A small image embedding model, trained from scratch: activation celu, 58.3 epochs.
Rows from block 12, named by matrix and row number. Rows with one number belong to one channel. Each number is 50 + 15 x the weight over its row's rms, rounded and kept within 0 to 99. All counts start at 0. After the name is the row's rms in percent of the matrix's.
# convs0: first 3x3 conv (model.blocks.12.convs.0.weight, 128x128x3x3), inputs 52-64, a 3x3 kernel for each
# convs1: second 3x3 conv (model.blocks.12.convs.1.weight, 128x128x3x3, transposed), outputs 52-64, a 3x3 kernel for each
convs0.13 113:62 50 50 54 61 53 46 47 47 48 44 46 45 45 49 53 48 53 58 25 43 44 32 35 58 57 44 51 36 21 56 61 82 36 37 56 57 41 41 54 59 43 51 60 27 35 48 47 39 49 59 61 44 37 33 60 59 37 55 50 41 56 49 57 53 77 46 64 70 49 48 68 12 43 32 71 31 23 88 18 25 99 90 94 72 53 64 53 46 27 58 49 51 35 59 50 53 44 39 38 52 77 36 33 65 36 27 40 50 40 60 43 58 78 30 38 58
convs1.13 128:27 22 25 39 21 11 49 24 25 53 53 53 55 56 55 54 54 53 35 40 22 42 46 43 51 44 54 43 44 42 70 69 74 48 53 51 41 45 36 51 52 49 54 55 65 29 24 49 51 46 44 51 44 36 15 22 38 42 47 26 42 35 35 49 47 43 48 45 44 51 54 51 59 59 45 32 30 29 30 28 37 76 61 44 46 41 34 34 24 39 38 43 56 42 33 29 53 56 42 42 48 46 53 54 47 58 61 65 02 31 26 21 57 48 34 47 52
convs0.14 124:61 59 55 51 45 55 39 43 47 44 36 43 44 45 47 43 45 54 79 49 35 58 46 49 34 77 56 58 54 61 47 57 58 57 23 49 87 72 38 64 55 42 48 50 52 46 52 63 31 37 32 35 50 31 64 51 53 41 39 45 57 47 53 46 54 65 36 54 61 60 48 61 23 44 66 39 66 52 99 51 31 92 99 99 65 64 58 42 33 35 76 46 71 50 44 35 40 56 38 67 61 58 59 37 49 21 52 43 29 44 52 14 48 49 51 48 24
convs1.14 143:33 34 34 29 23 38 42 38 43 59 55 50 55 58 57 54 55 53 38 31 32 37 46 67 47 63 63 47 48 59 70 69 86 47 44 48 33 33 18 38 31 46 35 50 49 24 25 50 46 14 25 40 31 25 09 47 37 28 56 36 31 57 68 45 41 46 44 42 45 56 53 51 52 55 53 51 46 25 44 35 39 67 70 62 39 37 47 28 18 24 48 43 57 35 45 32 60 31 45 40 45 36 52 51 51 63 55 59 33 29 07 60 69 50 32 64 56
convs0.15 108:51 53 58 51 52 67 48 51 54 51 42 51 60 51 45 63 56 52 41 57 22 37 40 39 53 48 47 61 70 79 49 36 37 49 32 37 16 68 57 24 46 47 38 45 57 64 39 38 65 44 49 23 57 83 44 41 40 51 52 41 48 66 41 53 57 49 49 47 68 47 49 69 77 32 00 76 41 05 69 42 41 99 51 53 73 43 43 25 32 59 71 62 40 55 47 33 58 39 40 16 12 34 42 32 45 29 31 47 46 52 31 53 30 38 46 49 60
convs1.15 094:67 83 65 49 42 57 52 24 44 55 52 50 57 56 57 49 52 51 51 61 46 52 48 46 56 35 36 45 58 56 56 44 41 62 44 39 82 65 47 64 61 45 48 47 34 18 58 48 39 69 61 52 52 73 56 51 28 45 37 40 58 57 32 42 45 47 44 48 48 45 51 46 45 48 48 41 41 48 52 40 52 61 65 56 54 40 18 35 26 55 58 56 37 61 42 35 55 56 34 47 41 39 47 45 39 46 42 37 27 31 41 20 49 50 42 30 31
convs0.16 109:58 51 60 45 44 54 54 61 47 39 41 49 39 47 56 49 57 52 48 45 38 50 39 49 47 42 47 67 33 42 69 41 52 49 53 38 23 60 71 19 36 55 48 40 56 73 60 66 54 41 36 53 75 75 44 48 53 52 48 46 43 54 44 54 81 72 49 62 82 48 47 86 65 46 20 84 55 35 79 51 25 95 78 77 74 43 47 38 29 52 73 48 37 56 34 42 52 40 56 26 23 88 32 34 50 53 38 32 68 74 39 67 70 26 44 66 52
convs1.16 108:52 48 40 68 63 49 70 63 40 56 57 53 56 57 55 43 55 57 35 39 36 42 44 50 49 53 42 42 48 53 67 57 64 40 40 53 55 60 39 48 55 44 48 43 36 35 52 41 21 53 71 28 44 66 25 27 23 31 33 25 45 39 21 42 47 48 40 47 45 53 47 45 43 58 49 29 35 35 39 33 44 70 70 53 58 47 17 31 11 50 34 60 32 39 43 29 50 48 41 38 37 39 51 45 49 60 50 54 12 19 37 41 16 59 49 06 45
convs0.17 035:45 36 49 48 51 41 46 29 43 53 74 70 56 70 64 52 65 54 57 46 57 52 44 72 48 35 47 18 23 48 15 36 44 27 45 60 45 43 42 37 44 36 45 66 43 46 22 02 47 41 75 31 30 45 43 44 45 37 40 54 51 43 45 46 46 47 44 67 59 44 46 49 42 56 41 41 35 27 48 34 21 31 34 24 11 14 43 47 55 52 47 47 49 48 55 73 50 69 72 31 46 11 37 45 56 33 50 21 45 46 68 34 39 54 43 20 46
convs1.17 026:38 43 75 41 50 49 55 65 76 53 43 46 46 40 48 48 47 49 53 44 72 52 56 52 42 44 53 39 35 52 36 37 56 09 58 59 41 59 52 42 48 50 41 44 54 40 42 58 35 35 69 68 38 51 66 35 76 35 51 53 67 30 48 47 38 45 47 54 47 46 42 46 51 45 48 61 62 61 62 39 43 67 09 47 57 51 56 46 68 55 60 64 53 65 56 54 53 50 48 71 58 56 47 42 48 40 40 44 39 71 68 75 56 76 34 20 64
convs0.18 078:37 50 53 37 59 61 44 57 59 50 43 40 47 47 44 49 46 52 39 48 36 59 47 44 58 48 49 58 76 31 24 40 28 32 24 17 42 48 51 59 53 44 36 49 56 48 35 35 59 48 52 29 68 51 34 54 40 46 49 39 52 48 34 49 53 51 46 50 61 48 46 76 69 61 41 45 45 16 26 22 31 81 28 45 60 41 39 56 45 59 43 44 43 63 41 51 69 36 56 34 41 45 18 32 49 11 14 45 40 51 52 55 42 54 67 53 56
convs1.18 075:56 63 50 74 40 66 70 43 42 54 49 46 51 50 49 47 49 52 55 58 43 58 51 28 59 50 42 39 42 16 42 41 21 79 56 42 79 53 21 69 42 16 50 37 32 21 35 53 19 43 18 53 31 31 47 47 49 45 42 03 71 29 54 48 47 45 50 46 42 48 46 43 53 37 52 59 40 61 46 30 49 49 66 28 53 55 26 57 45 43 53 57 67 47 45 52 46 45 38 47 43 46 45 45 36 42 43 39 33 42 61 35 40 50 52 35 44
convs0.19 088:48 55 60 43 44 66 44 50 53 42 44 51 50 44 46 55 47 42 39 35 53 45 38 65 42 43 65 59 56 29 78 39 48 36 09 26 78 47 23 76 47 28 57 44 44 63 34 40 30 33 23 69 55 29 46 48 40 54 56 43 52 51 39 53 58 27 41 68 31 47 77 56 40 51 32 45 27 10 49 38 42 28 27 30 31 43 27 52 72 41 42 36 50 41 39 50 40 50 36 91 28 62 58 27 56 09 26 70 45 40 52 46 24 27 66 45 27
convs1.19 077:81 63 60 79 59 37 57 63 35 52 50 50 51 51 53 50 51 50 31 50 52 36 59 51 50 53 39 44 38 55 33 37 67 44 73 45 50 58 44 42 49 54 35 29 52 42 26 50 41 38 36 73 72 39 06 28 36 00 17 10 13 36 21 55 44 48 48 46 48 43 49 51 43 43 40 44 47 38 37 53 47 45 26 51 52 46 44 58 65 63 51 58 49 48 46 46 46 53 48 45 50 47 46 47 51 48 41 50 36 24 17 46 59 57 61 65 31
convs0.20 116:39 63 61 54 60 55 57 54 54 52 38 47 47 53 51 51 59 56 53 49 35 45 41 37 40 42 43 56 49 49 37 66 57 41 54 49 37 30 52 46 59 66 47 47 38 47 73 82 37 51 52 49 34 26 46 48 43 53 65 44 41 42 56 40 55 52 57 58 48 61 46 43 59 68 71 41 66 75 37 51 76 82 99 99 70 69 99 41 25 23 74 40 42 60 45 41 49 44 43 37 41 43 61 81 58 62 54 53 68 69 57 38 46 32 31 19 28
convs1.20 130:16 46 54 21 53 63 41 52 61 60 60 58 57 54 52 52 56 55 44 42 35 36 50 53 45 65 63 64 72 63 77 70 77 41 45 59 27 31 20 44 35 32 64 49 38 42 26 25 63 49 36 58 57 43 16 47 36 35 76 50 29 70 56 47 44 45 48 47 53 51 52 52 63 51 51 31 27 32 36 37 44 74 78 74 35 45 45 29 19 27 44 40 37 49 41 31 50 44 53 39 41 36 53 56 53 60 59 65 56 39 16 65 67 69 42 57 60
convs0.21 121:53 75 54 49 59 47 52 50 40 46 45 42 49 51 49 44 42 51 46 39 34 60 36 32 45 36 47 21 48 41 46 54 47 48 46 38 16 38 73 40 55 47 28 43 29 61 51 53 36 47 48 61 41 32 60 69 49 72 76 50 47 57 44 42 56 58 47 56 63 28 41 46 75 73 72 60 69 76 41 55 72 78 82 99 62 72 65 51 54 36 28 51 45 50 60 46 44 35 51 32 60 39 58 68 60 52 37 46 94 76 74 36 38 44 34 25 41
convs1.21 127:42 60 72 24 50 81 22 60 61 54 58 59 55 54 58 52 50 52 39 59 31 34 52 46 39 63 49 57 74 87 66 60 60 39 52 51 21 38 48 37 51 40 55 47 38 51 43 37 43 44 45 15 47 52 17 36 34 15 52 56 42 62 33 45 46 47 47 48 50 53 56 52 58 43 54 21 23 39 34 39 49 63 57 69 34 24 37 31 11 38 35 43 38 44 52 27 53 56 39 40 41 36 50 54 51 54 51 51 29 50 57 76 37 57 56 42 52
convs0.22 081:53 55 66 48 40 54 45 46 56 50 43 50 53 49 52 47 47 46 43 26 38 42 33 68 54 59 61 83 81 46 44 53 37 33 37 45 69 40 16 44 42 26 43 41 40 45 62 81 35 31 46 45 43 60 35 44 35 46 50 49 43 52 46 34 83 51 39 95 71 51 64 67 75 53 42 59 49 39 83 46 56 68 72 73 35 26 30 31 39 40 87 67 44 39 57 50 42 48 33 55 18 47 42 33 88 50 54 78 52 74 89 32 43 71 57 46 45
convs1.22 082:79 46 48 36 14 26 58 51 42 56 55 54 50 55 51 56 54 52 44 41 59 29 53 54 41 49 54 32 42 44 49 63 43 36 66 38 39 46 42 47 27 57 40 47 54 09 18 41 58 17 25 72 44 41 00 16 29 16 46 46 30 56 43 49 42 47 45 50 49 51 53 51 50 47 42 59 46 13 50 34 31 61 49 55 44 53 38 39 13 20 40 53 55 25 42 35 29 63 51 39 41 41 46 46 50 56 47 45 46 25 15 76 86 41 39 54 47
convs0.23 075:40 68 46 40 48 55 49 58 62 48 53 55 47 48 53 51 48 47 49 57 43 41 37 52 44 62 51 37 47 28 46 75 73 32 37 20 59 55 18 26 24 22 51 30 33 42 60 52 28 44 59 47 87 47 54 61 55 44 48 44 52 48 51 57 62 57 56 56 70 62 43 55 45 40 17 61 31 17 15 29 51 71 50 53 57 63 56 52 65 72 55 61 37 44 48 43 57 43 41 39 42 52 11 35 57 70 34 39 46 54 50 42 42 54 55 56 50
convs1.23 056:40 45 63 17 37 47 25 42 42 54 52 50 52 51 50 37 46 49 47 54 66 37 51 57 46 46 24 63 40 67 83 19 35 60 29 42 45 46 70 61 37 48 55 20 55 33 59 79 30 64 47 56 77 42 69 52 37 43 63 65 20 75 27 49 49 51 56 52 51 52 52 51 72 69 62 69 62 48 61 55 46 65 64 55 57 58 54 62 46 30 52 51 52 54 41 50 58 65 66 45 50 52 49 37 56 39 33 39 42 60 79 45 72 47 33 49 34
convs0.24 130:68 53 58 53 40 46 43 28 48 51 41 45 40 41 57 41 51 58 51 18 37 42 48 47 33 62 47 44 87 66 51 68 61 30 59 55 78 73 48 49 62 31 36 60 24 51 49 63 27 32 45 34 51 66 61 59 32 45 57 44 53 54 48 61 44 67 62 43 62 52 51 56 51 60 25 89 71 24 99 42 24 99 97 99 77 56 64 44 32 34 74 49 67 55 58 44 36 54 34 67 69 40 37 56 35 40 56 38 39 62 65 39 51 63 40 41 65
convs1.24 142:45 38 36 34 06 29 45 29 34 58 53 53 55 58 51 52 54 52 45 30 34 48 32 55 52 50 57 53 54 52 68 63 77 41 35 47 40 26 15 45 30 38 43 56 53 18 22 46 34 24 38 27 28 41 15 38 32 28 56 22 41 48 50 44 41 48 48 42 50 59 53 53 52 57 56 40 44 23 40 35 24 62 67 62 48 35 38 32 21 36 47 39 56 39 47 40 54 37 38 43 38 30 53 48 47 61 51 63 34 50 15 44 62 52 24 47 54
convs0.25 078:55 57 50 47 47 42 49 54 43 42 36 48 51 36 51 44 39 50 60 37 47 51 44 41 44 58 48 61 38 75 51 58 71 26 41 59 42 22 46 50 37 30 56 43 52 52 45 73 47 37 54 33 53 48 63 46 57 53 46 38 51 48 40 49 52 60 48 50 51 59 49 49 30 42 71 41 60 54 46 62 13 99 99 99 57 49 44 44 40 30 61 46 31 46 49 42 39 38 40 27 37 68 05 35 50 22 34 60 49 39 76 56 51 65 57 46 59
convs1.25 084:34 34 40 32 44 34 40 46 49 55 57 57 56 59 59 54 54 54 33 42 43 36 46 45 34 61 55 47 57 76 66 62 77 33 42 75 19 32 34 34 32 32 48 47 37 44 42 32 39 41 70 38 26 82 31 10 09 49 51 57 29 03 61 50 48 44 49 46 43 53 56 50 65 65 62 40 41 39 53 45 48 81 71 82 61 63 62 14 00 13 46 53 53 37 45 39 45 59 46 42 44 44 56 49 58 59 62 65 27 38 35 54 55 57 23 45 54
convs0.26 076:49 62 61 53 38 50 51 40 45 42 57 47 48 52 45 40 48 46 61 73 57 79 64 63 52 49 55 39 38 31 31 45 39 64 49 36 77 67 13 70 26 31 34 40 34 34 56 34 35 31 35 31 42 47 64 55 54 46 49 53 44 42 45 54 54 55 40 46 48 45 36 51 48 48 75 63 64 93 73 67 57 85 85 99 36 69 56 45 44 47 50 74 57 64 49 42 43 38 36 82 69 41 70 35 57 09 34 30 39 35 40 21 36 38 51 52 42
convs1.26 074:58 42 36 47 58 62 59 56 42 52 54 53 54 54 58 54 58 53 42 37 24 52 59 47 45 69 61 38 29 48 47 76 68 43 28 42 28 33 46 32 39 50 43 57 51 27 18 44 33 18 23 25 34 36 52 50 40 59 61 49 44 58 54 47 46 47 43 46 46 57 51 50 60 72 51 52 47 31 48 48 41 63 71 64 56 68 35 24 28 00 45 46 56 45 38 50 57 50 47 44 43 34 49 43 53 52 55 60 37 17 09 47 65 60 46 65 39
convs0.27 044:41 45 67 47 50 61 41 52 74 45 47 56 48 51 49 48 45 51 54 41 48 41 45 46 44 56 54 56 80 90 33 54 58 30 32 64 34 54 51 47 40 34 45 30 71 49 39 54 35 37 41 42 48 68 47 46 46 41 39 41 50 88 43 54 52 45 55 51 53 45 44 50 16 26 32 21 39 33 26 48 28 68 61 58 62 40 45 59 39 38 72 55 59 42 48 47 40 36 40 62 55 56 20 25 38 12 21 42 28 39 52 29 26 31 43 56 42
convs1.27 038:99 93 63 50 46 45 32 46 54 49 52 51 48 48 47 50 47 48 62 60 63 48 47 54 52 49 41 31 58 55 45 47 39 37 50 55 69 73 62 41 44 47 32 29 36 00 44 64 60 73 60 52 65 66 67 75 43 55 38 62 43 63 27 47 42 45 47 44 50 48 43 47 51 37 47 47 43 47 47 32 45 57 63 67 47 36 23 50 51 54 48 54 53 47 51 47 41 47 45 56 46 47 36 39 37 36 33 43 30 27 43 75 59 41 37 42 41
convs0.28 076:36 48 38 46 48 52 40 48 44 47 48 45 38 52 45 46 50 47 45 45 54 61 51 56 44 40 58 27 41 28 42 30 39 37 39 51 42 41 43 24 14 14 53 24 23 60 49 53 31 48 46 57 65 45 46 41 53 37 41 53 47 49 54 44 43 50 44 45 50 42 45 39 58 72 33 59 36 13 67 50 58 57 41 35 84 88 71 43 60 58 41 54 50 45 28 24 49 28 46 50 36 46 12 18 40 79 58 54 53 54 55 46 41 41 55 40 27
convs1.28 052:26 24 41 12 45 43 50 64 53 56 54 59 52 51 54 50 47 46 43 45 51 36 45 43 49 56 53 69 92 97 46 44 50 35 19 45 37 48 73 36 46 51 43 46 54 32 19 23 68 55 59 27 15 35 20 23 68 37 44 50 35 29 30 44 44 45 52 51 52 50 47 49 41 44 37 61 57 44 52 46 50 78 58 22 46 37 10 27 25 26 42 46 50 55 49 52 48 44 41 49 60 58 57 63 59 39 41 48 44 69 61 32 45 40 20 30 42
convs0.29 102:58 60 48 44 59 66 48 50 63 44 45 38 51 46 43 43 50 52 34 37 39 48 45 39 56 43 42 64 60 34 52 56 33 67 55 46 48 46 40 55 37 32 86 45 37 62 53 40 55 49 45 52 58 56 37 52 39 51 52 51 57 57 47 43 46 64 32 46 60 38 32 65 76 46 15 82 40 22 63 27 09 97 60 61 85 66 55 59 46 60 55 48 43 43 38 40 55 40 53 42 23 32 42 30 62 42 29 59 48 76 75 46 48 77 69 60 68
convs1.29 100:42 44 29 57 38 35 53 28 25 54 49 48 56 51 47 51 52 51 54 49 26 54 43 41 56 43 48 41 48 40 61 56 34 61 47 28 65 52 33 60 51 41 52 52 53 22 08 03 32 45 37 46 36 44 35 31 32 50 44 34 59 25 33 47 46 47 47 48 45 48 48 46 37 47 58 30 45 50 36 37 37 57 38 09 47 41 00 37 24 36 45 46 56 51 25 39 52 36 25 42 38 37 50 47 40 48 51 52 00 32 35 08 42 43 22 17 36
convs0.30 147:59 64 52 61 53 51 53 30 45 44 37 46 61 51 47 65 58 48 73 39 21 57 34 60 58 39 69 48 49 26 64 70 67 76 57 31 62 53 50 69 57 37 61 46 36 45 58 61 49 58 68 30 52 57 62 50 28 50 50 31 50 63 43 50 62 55 54 62 51 32 46 50 33 55 72 49 71 64 56 50 30 91 99 99 74 85 81 40 45 57 70 42 46 66 55 51 43 39 40 70 70 48 92 57 28 48 46 47 43 64 56 38 63 70 31 44 47
convs1.30 159:29 17 33 22 31 58 17 46 63 59 61 53 57 58 44 55 55 50 46 36 20 29 40 40 48 70 64 48 55 71 66 66 57 49 27 41 36 57 46 44 48 35 59 56 46 40 38 34 36 34 22 14 24 42 16 07 21 09 29 62 14 54 80 48 44 52 46 44 47 52 51 53 64 73 61 48 47 33 58 49 49 50 58 72 35 48 63 30 23 17 31 26 34 45 31 30 64 37 41 40 38 50 51 47 50 56 59 56 36 62 33 45 53 37 26 45 51
convs0.31 080:31 43 46 45 47 46 41 46 50 70 51 45 61 44 46 54 55 47 68 70 60 40 66 68 61 53 44 55 72 51 29 28 56 57 51 52 55 37 25 40 49 54 56 48 51 30 58 62 49 55 68 48 51 49 24 30 37 23 68 38 32 65 39 43 54 48 53 49 62 37 51 41 54 58 64 42 42 49 14 28 55 39 26 75 48 45 34 50 43 43 84 41 43 46 49 53 41 55 44 37 18 57 35 33 80 40 17 41 35 49 26 22 43 37 39 32 31
convs1.31 066:61 53 56 26 18 42 18 54 69 48 57 48 41 46 47 52 55 56 41 48 52 33 62 35 36 44 43 50 55 31 23 58 52 34 79 50 59 57 60 32 28 50 25 40 36 25 57 36 56 49 11 52 42 51 23 90 46 00 63 42 11 44 49 48 51 46 49 54 48 47 48 47 30 38 45 64 55 53 61 42 30 49 63 66 51 44 39 44 60 69 53 38 55 62 49 47 36 35 49 42 42 45 38 36 38 27 42 41 53 51 45 72 99 53 22 62 76
convs0.32 079:52 51 48 50 47 56 50 48 47 47 48 48 50 46 51 52 45 48 38 62 66 43 54 53 52 73 53 58 19 60 61 39 67 33 73 53 35 58 64 43 68 61 40 57 38 43 48 56 38 52 39 40 43 42 44 43 56 40 54 40 44 46 55 49 56 57 56 48 56 36 49 46 47 38 46 36 47 52 41 67 80 97 99 98 77 84 76 46 41 47 38 37 47 45 57 59 72 31 47 23 31 64 28 87 27 53 33 66 70 51 51 52 41 47 43 40 59
convs1.32 094:45 45 38 52 45 49 52 56 48 55 55 56 57 54 55 52 53 52 39 36 38 49 45 47 48 62 60 57 58 59 50 69 73 35 38 45 19 25 16 43 49 33 63 49 42 20 02 07 51 33 53 40 45 57 29 37 24 52 44 47 44 24 63 51 45 45 48 45 45 52 52 50 64 49 49 37 35 32 46 41 44 84 80 89 21 45 53 15 27 28 44 46 31 40 35 35 50 50 50 42 43 45 65 72 56 69 69 62 03 43 37 35 57 64 39 50 52
convs0.33 115:43 46 61 38 43 64 50 55 58 46 50 49 58 49 48 61 47 42 51 29 57 41 37 64 49 40 51 67 44 10 74 44 20 78 42 20 71 40 37 73 37 32 62 58 42 60 50 20 40 45 47 58 67 37 49 40 52 43 47 49 66 53 43 49 65 37 43 63 45 39 75 65 70 46 35 57 18 37 51 00 26 41 33 34 37 55 44 34 55 63 49 34 46 41 36 65 46 42 51 83 18 52 88 27 58 72 29 56 46 54 45 44 66 40 40 51 44
convs1.33 109:99 67 61 83 54 41 71 55 33 54 52 46 53 52 43 51 51 47 29 59 32 35 63 22 55 65 22 20 56 66 17 44 59 43 43 44 54 64 48 47 45 44 50 44 43 37 47 52 44 56 62 51 29 53 10 26 44 00 19 57 11 34 41 50 54 48 48 47 47 47 45 47 41 42 57 36 43 42 50 47 38 50 42 55 56 47 44 49 44 41 41 50 40 45 48 49 47 48 37 54 50 47 50 47 46 51 45 45 26 65 65 11 48 28 35 32 00
convs0.34 100:46 50 54 54 53 54 50 48 51 53 37 46 50 54 58 56 56 55 58 37 30 47 40 37 48 34 59 35 76 47 29 72 53 38 52 45 47 64 53 33 49 45 29 46 45 49 45 85 44 22 62 55 69 68 52 51 44 48 51 51 53 46 51 49 41 58 54 49 77 58 42 81 87 71 27 89 18 26 89 13 27 99 65 92 84 61 68 50 29 51 69 83 64 59 59 37 53 36 43 28 64 49 39 31 27 37 33 35 52 76 95 36 37 89 40 32 62
convs1.34 099:42 34 42 39 15 21 50 28 28 57 57 58 58 55 60 53 54 50 38 39 35 54 40 26 48 32 37 57 62 62 66 57 53 60 44 47 40 34 25 50 48 34 61 48 44 30 27 44 45 43 66 47 30 44 21 25 22 34 40 25 53 30 23 45 45 45 49 48 48 53 50 48 40 54 57 27 41 38 46 39 37 63 65 56 50 54 25 36 38 46 39 43 59 43 53 46 53 67 35 46 43 37 55 55 51 59 50 50 23 44 11 47 53 32 36 31 32
convs0.35 103:37 39 52 50 58 59 63 60 49 55 46 48 52 41 42 52 31 41 49 68 31 71 72 53 49 31 44 24 32 49 50 37 56 30 72 49 48 74 42 63 76 40 42 39 47 48 67 43 48 25 26 56 46 60 61 70 43 57 43 48 48 49 53 58 50 58 46 47 46 50 51 32 59 49 55 34 39 91 42 89 72 71 58 67 65 98 82 31 65 51 30 67 56 66 41 48 54 51 39 63 65 12 62 35 42 38 54 51 34 30 42 22 26 38 34 58 54
convs1.35 100:50 53 60 64 62 55 59 57 42 56 53 53 49 55 55 51 49 47 45 26 28 46 65 65 40 77 53 73 75 52 44 35 69 38 30 45 36 42 37 37 39 49 50 48 53 21 21 00 34 46 32 51 71 75 41 34 13 37 60 85 49 57 62 45 48 45 55 55 48 52 48 59 52 58 35 52 32 45 52 51 58 57 54 66 38 16 18 32 52 29 33 28 33 43 49 29 21 53 52 55 55 44 61 56 55 45 56 51 62 32 51 45 59 52 49 44 63
convs0.36 109:58 67 53 55 52 59 65 48 47 42 49 43 36 43 39 42 52 49 73 68 35 41 34 32 45 42 44 30 42 42 38 54 60 59 62 52 48 64 49 47 31 39 40 28 38 22 47 43 27 24 40 51 43 56 60 76 49 36 51 48 38 51 51 44 65 62 46 53 51 39 53 42 55 40 86 39 50 87 36 53 50 90 99 99 46 40 43 42 45 57 53 57 26 58 64 43 63 53 51 44 51 47 59 51 42 47 30 43 38 31 36 17 26 37 34 57 40
convs1.36 127:19 35 47 28 33 76 29 46 63 56 51 54 55 56 62 56 50 54 36 35 34 31 47 43 49 72 56 37 57 60 77 79 70 33 36 46 26 49 54 24 47 44 44 53 46 35 43 33 33 31 26 22 43 21 35 13 20 22 68 51 26 68 52 44 48 48 41 43 46 53 53 55 71 61 61 39 27 36 35 34 42 69 71 74 49 57 57 28 14 18 41 44 47 33 46 30 56 53 37 41 36 35 46 47 44 61 64 58 21 36 54 54 51 39 32 47 51
convs0.37 113:45 60 71 41 50 66 48 50 54 44 55 50 51 55 47 58 56 46 45 37 70 41 29 61 47 37 66 64 56 42 49 25 29 34 33 36 62 80 44 52 53 35 48 57 49 66 41 37 62 42 28 56 56 40 27 46 44 51 51 44 54 46 38 41 72 36 49 77 57 57 75 72 47 54 30 50 34 33 61 28 45 45 38 34 38 49 38 41 63 50 46 56 54 45 30 57 50 30 49 47 32 79 39 31 83 38 20 65 40 52 39 60 47 31 55 47 53
convs1.37 111:89 57 51 74 48 34 64 38 26 54 52 56 54 49 49 52 51 50 31 49 49 38 52 42 54 66 29 21 34 58 30 43 53 44 69 50 49 65 47 46 57 58 51 51 61 17 34 48 32 33 38 74 52 40 08 24 36 00 24 28 24 52 00 51 40 46 50 41 48 50 42 47 49 44 37 46 35 33 43 38 34 50 40 58 44 38 62 60 44 59 29 60 44 31 44 36 30 68 39 41 46 43 42 42 48 46 38 48 27 11 43 60 24 27 65 53 11
convs0.38 127:54 60 57 50 68 64 49 59 58 35 56 54 53 54 49 57 51 45 34 31 64 28 47 62 42 40 75 73 36 07 58 24 08 43 29 19 70 57 55 60 62 51 79 61 63 63 53 39 74 58 51 88 57 49 56 51 51 49 50 46 54 55 50 55 73 50 44 67 58 48 69 65 52 35 25 62 15 20 57 25 26 66 51 36 67 50 41 70 63 51 53 25 35 55 37 52 47 30 47 33 14 72 28 31 81 14 21 68 66 66 35 63 59 51 63 56 57
convs1.38 130:76 46 33 81 51 33 69 45 33 53 55 51 55 54 49 48 48 51 38 54 35 48 55 43 60 54 28 21 26 35 33 42 41 58 60 40 64 72 47 62 71 60 56 60 64 19 32 29 20 28 39 56 29 35 23 35 23 19 32 29 30 31 19 48 41 47 44 42 45 43 43 44 47 41 52 40 37 45 38 30 38 43 39 15 46 38 22 49 37 41 36 54 39 31 48 30 34 52 26 40 43 40 40 47 43 46 44 42 00 14 32 12 15 33 51 15 17
convs0.39 104:48 47 62 55 50 57 57 60 53 55 54 49 45 54 47 41 56 44 40 28 57 46 41 46 44 50 44 35 36 62 52 37 80 49 49 56 31 38 43 43 51 62 59 53 57 14 33 62 52 41 44 58 42 36 32 28 37 47 49 50 56 52 44 50 48 57 67 45 54 68 51 43 37 49 60 46 43 33 41 40 39 71 68 83 99 92 97 50 33 55 52 48 67 49 59 65 40 54 53 36 30 24 27 47 56 59 77 67 45 54 74 46 46 63 39 52 29
convs1.39 118:38 40 35 42 57 43 55 55 60 59 62 58 54 56 58 48 50 53 36 43 40 44 52 51 44 48 54 91 95 99 52 48 52 46 50 42 32 26 20 43 38 32 58 48 44 42 45 29 46 33 41 59 37 56 31 29 10 56 42 20 54 51 27 41 43 39 52 53 50 53 50 49 38 39 43 34 43 40 40 47 53 77 73 80 36 44 35 19 41 29 35 32 32 56 44 48 66 49 48 45 47 39 62 62 66 54 45 59 34 46 46 37 53 47 24 43 52
convs0.40 139:58 56 59 76 54 54 57 45 43 52 33 55 40 38 54 35 42 58 61 45 35 62 20 54 50 54 54 47 83 47 63 62 63 28 39 46 72 57 35 74 64 62 65 54 34 57 63 76 44 29 58 43 57 43 45 48 39 58 55 48 52 48 58 40 62 74 47 53 68 39 54 75 28 42 50 51 75 36 99 72 15 99 99 99 85 67 62 49 30 34 79 43 59 38 50 51 52 48 28 66 40 39 50 32 53 50 37 49 40 54 61 33 50 54 26 39 44
convs1.40 157:39 23 31 31 11 30 50 41 47 54 55 54 55 62 58 54 55 50 34 26 42 43 45 55 48 56 61 52 53 55 62 64 69 49 53 48 37 22 28 51 48 48 54 64 60 22 22 43 28 38 41 36 41 42 17 21 30 26 37 30 30 54 63 46 39 42 53 44 49 57 53 53 48 63 47 49 45 11 40 32 35 67 61 59 40 38 49 29 33 46 38 44 48 42 23 27 57 35 46 44 44 37 56 52 58 61 50 60 19 36 25 41 68 65 22 54 56
convs0.41 052:40 44 29 47 49 49 46 50 50 52 55 58 45 49 57 47 50 50 58 43 59 42 37 49 42 60 57 32 85 60 33 35 59 53 43 50 58 60 43 50 46 28 44 51 38 32 38 79 25 35 53 32 53 47 55 32 43 44 40 25 37 33 59 59 41 59 58 46 58 52 41 43 28 20 60 39 45 44 34 33 31 40 38 38 33 36 37 60 42 37 75 56 50 42 43 45 39 40 46 85 70 38 39 36 34 35 38 22 34 38 79 46 26 49 39 35 38
convs1.41 042:46 45 63 00 18 55 05 21 42 40 56 54 49 53 53 50 46 48 52 51 64 55 39 51 37 34 43 36 33 40 54 31 29 44 45 34 46 38 47 41 35 43 44 34 41 51 46 45 44 45 58 81 62 36 69 16 51 14 01 42 16 26 45 48 39 42 50 44 46 48 49 47 51 48 51 54 46 53 46 39 45 43 45 79 37 45 43 58 71 47 60 53 50 52 51 52 47 45 60 47 46 44 42 42 38 23 34 37 27 55 46 67 40 32 42 51 41
convs0.42 153:68 54 44 47 44 41 54 46 49 42 51 40 35 52 57 42 71 56 57 15 38 57 43 55 49 40 46 39 73 50 46 41 62 42 58 55 65 59 49 57 45 36 43 58 44 43 37 54 47 41 32 34 53 59 52 52 42 43 38 31 53 58 43 68 45 62 62 43 47 43 41 54 47 80 44 76 57 11 93 39 15 94 79 74 65 68 51 38 51 67 51 58 50 46 40 66 45 35 57 56 64 53 60 67 37 46 68 49 56 58 80 53 24 56 50 21 53
convs1.42 160:26 45 58 48 52 49 41 58 28 59 55 53 62 54 58 50 55 53 46 33 32 46 39 47 63 31 76 44 47 46 56 47 53 47 37 43 58 39 32 41 30 20 41 37 46 44 27 42 37 31 33 27 35 41 16 28 43 18 46 40 34 29 66 44 41 53 42 42 50 51 49 57 53 51 56 30 42 42 37 50 40 58 60 49 37 46 23 20 25 36 42 33 53 50 34 48 50 40 29 38 37 29 55 49 39 62 63 53 40 45 14 30 33 37 21 23 59